{"model": "image-text matching model", "dataset": "simulated fluorescence microscopy of cells", "horizontal_flip": true, "vocab_size": 42, "fusion_encoder_norm_position": "sandwich", "fusion_encoder_fused_qkv": false, "fusion_encoder_bias": "all", "fusion_encoder_parallel_block": false, "optimizer": "soap", "beta1": 0.95, "max_steps": 10300, "lr_schedule": "linear", "warmup_steps": 2060, "weight_decay": 0.3}
Rows from block 2 of the image encoder of a small image-text matching model, named by matrix and row number. Rows with one number belong to one channel. Each number is 128 + 24 x the weight over its row's rms, rounded and kept within 0 to 255. All counts start at 0. Numbers have three digits each.
After each channel's rows are labels from the 100 images, of 14848, where the channel reaches its highest value: "top examples" is what is common among them. Only what is clearly more common there than usual is listed. The data: simulated fluorescence microscopy of cells.
# convs0: expand pointwise conv (encoder.blocks.2.convs.0.weight, 160x40x1x1), inputs 0-39
# convs1: depthwise 3x3 conv (encoder.blocks.2.convs.1.weight, 160x1x3x3, trained with AdamW), a 3x3 kernel
# convs2: project pointwise conv (encoder.blocks.2.convs.2.weight, 40x160x1x1, transposed), outputs 0-39

convs0.148:107136092147157118102137107080127114136118134114167144156104130141121094155173116099112092153127171127145131089150155153
convs1.148:127103100158120106173147127
convs2.148:169137077120120182183120136113068146149124139141143113148143156141083120155128142134125127132134122122134110121136132172
top examples: few cells; cells: one or two; red stain; bright spots

convs0.43:085130144132104129110124127141133126124082116138137148102134070192115150118137155156105106088129146123154131152105091147
convs1.43:114123114145181151094132122
convs2.43:111150085165103094152131134105148117098135079136130149129107160094098108091141132133087110124115109129144113175116152113
top examples: membrane rim; crowded; cells: ten or more; cyan stain

convs0.30:146107167133101081100164151111148121154145127160141130163128121129116170126158150164102146123158154143131141076125148148
convs1.30:104102099100108103106111106
convs2.30:150134132109119104149142114097126172121110090130104064111162117099140105092149119138158101119101120117114085128155097131
top examples: dim; fragmented nuclei; magenta stain

convs0.27:147125083095151086142100121093148111167153122127087160135110139128085125155084093158127156112132142132133107107120134121
convs1.27:142178128135151163113113141
convs2.27:174124149137130115153127122132180128119136132131125078127117148129109126139163105086162140168155130112150165123168121081
top examples: yellow stain; crowded; cells: ten or more; long thin cells

convs0.32:111116134122162126098146104053118125134159083131131129141135123130121118134133124160111079114097118092082129096140104143
convs1.32:142134075144155132121144157
convs2.32:103121181130148132174127092129108086116140128144168100135165130137132084148117168141145118139122123069137129113130113146
top examples: crowded; cells: ten or more; magenta stain; dim

convs0.37:124137131148164176127117106153162123078116111161175125145152142102101158104129134088115168106153147113152131141134150137
convs1.37:110136164111105135089095117
convs2.37:109146113156105139105081131119088116111120137137167110079122110140134123128137175126101091169094127084145162127134133135
top examples: red stain; few cells; cells: one or two; long thin cells

convs0.147:141094154141153161139154122128107116095099108142126116132162164088161101125118097184125107137097126122167151132161126137
convs1.147:111135139094112113088101101
convs2.147:117154169122109079119110142128133145119116127150104130155132102095146121127124134116154152125132156130194088120182100151
top examples: crowded; cells: ten or more; dim; membrane rim

convs0.47:177163092152130118148140114130126152138171130101132113089184127149145129147108115153136164117152147165117125168108113138
convs1.47:131097124142145182127152143
convs2.47:093119079157109112155123120139143127150085131097156134175173096104124150127105105111126162135152111160140155156126130124
top examples: dim; cyan stain; crowded; cells: ten or more

convs0.2:083137108098132084133123113130180142114129146128161143093163127137131103110117131164115109153115140129086172139112115082
convs1.2:162152159145141142155157146
convs2.2:140139118142141151138129134120141151127120136161134146092098149128102156186126150100164104078088118136144153142161152169
top examples: crowded; cells: ten or more; green stain; out of focus

convs0.8:122092108122115091134114109091111111108131121102098130106146095148145135142074150176114115147111175169136106102120147119
convs1.8:132154164138148147129105086
convs2.8:117109155148155074148145063106171100112138135124127103128116101152116144100079139121147139120115146118138170123115139140
top examples: ring around the nucleus

convs0.33:114162139135145135161143153096128168111131106127091123079110169121140177171089119135112085124150122126120111150142138118
convs1.33:115083114101106139102122156
convs2.33:117116135130117189157115122147122125132122099121146131112157118170089093176066153107116113122139105123136129143160144154
top examples: few cells; cells: one or two; magenta stain; dim

convs0.45:130103109132118126106118112096061105158142151110114113126200120166109112113113127111121140136115119092084116111120133108
convs1.45:141121118106111101085105097
convs2.45:136131170124123190099096106141102121143130146139148121152117106146117127094138125115132101158108127108205106122131151150
top examples: membrane rim; crowded; cells: ten or more; dim

convs0.151:166127109117075116146106121143164112145108112121149161155151154090103104111106116148097163122163131123093122086119114144
convs1.151:129169175121140158114130132
convs2.151:129114098115189130142149153158110156125102100154134089135096174133116158117130143093109102154145138099159150114105121129
top examples: crowded; cells: ten or more; yellow stain; membrane rim

convs0.21:107150113094136131155116139161153118120120133111157194147165118134140101143153125156118103153124141086146165117150144082
convs1.21:152142136119102127077097120
convs2.21:161160138120065112121132152149123133121141108155119123094119115116152131178095133105107128164171167129097126097148120116
top examples: magenta stain; ring around the nucleus

convs0.150:129142131141129112159151078127133124119127156194157155146155132157133068142107138158148111118149159123139116143169131117
convs1.150:162158152171135145147125125
convs2.150:122161115126140139080123132167147134117148096128150188127128165123129134149109129138144082135139118158102148127067101109
top examples: crowded; cells: ten or more; magenta stain; membrane rim

convs0.158:137089141107150089136137134101080152123139150161129162170195140124137132125117137146113104125137129155132132176152118108
convs1.158:157144136157153149156148160
convs2.158:093161150102115137179133108150161133156114169090128122099149123129125179157124113135157104118097125128124089127142097113
top examples: crowded; cells: ten or more; cyan stain; membrane rim

convs0.29:124133097120155158101114126129213128139099114152118109170141133104149079157128125115112103131129114126141097160114119116
convs1.29:103098102120122115159161153
convs2.29:108098147126150058128122161159134115110170115127100153119147151112155143167163140121176140101159147124125118119119115126
top examples: green stain; crowded; cells: ten or more; membrane rim

convs0.143:111094113133124128076113107120131096126090111131089103109123163081110132074127104129118081136104104149148125147144141138
convs1.143:092123097120092100109114143
convs2.143:104132141102108150164130108126106112131128102156099092148108148158135089128131200128109115139142118152140082102140122162
top examples: dim; cyan stain; membrane rim; cells: ten or more

convs0.36:150106128130141109108098130132137081185120131125129130131194098130133133086115114114133147112087141124087150108089107130
convs1.36:143119115122100112098090091
convs2.36:134154144123133158139081094135124124121097149138146115138164112118151110131127130097114094184136124081197129133132145117
top examples: dim; magenta stain; long thin cells

convs0.50:137130097137145136141140126101125177100116151124114155105145127148156091178121113106160202129117115109123123135139107165
convs1.50:138136139157118102185128123
convs2.50:129105093100094155108146125122112156161124121078099117128136151141136126115183115144121138119116157184078139154132127125
top examples: few cells; cells: one or two; dim; long thin cells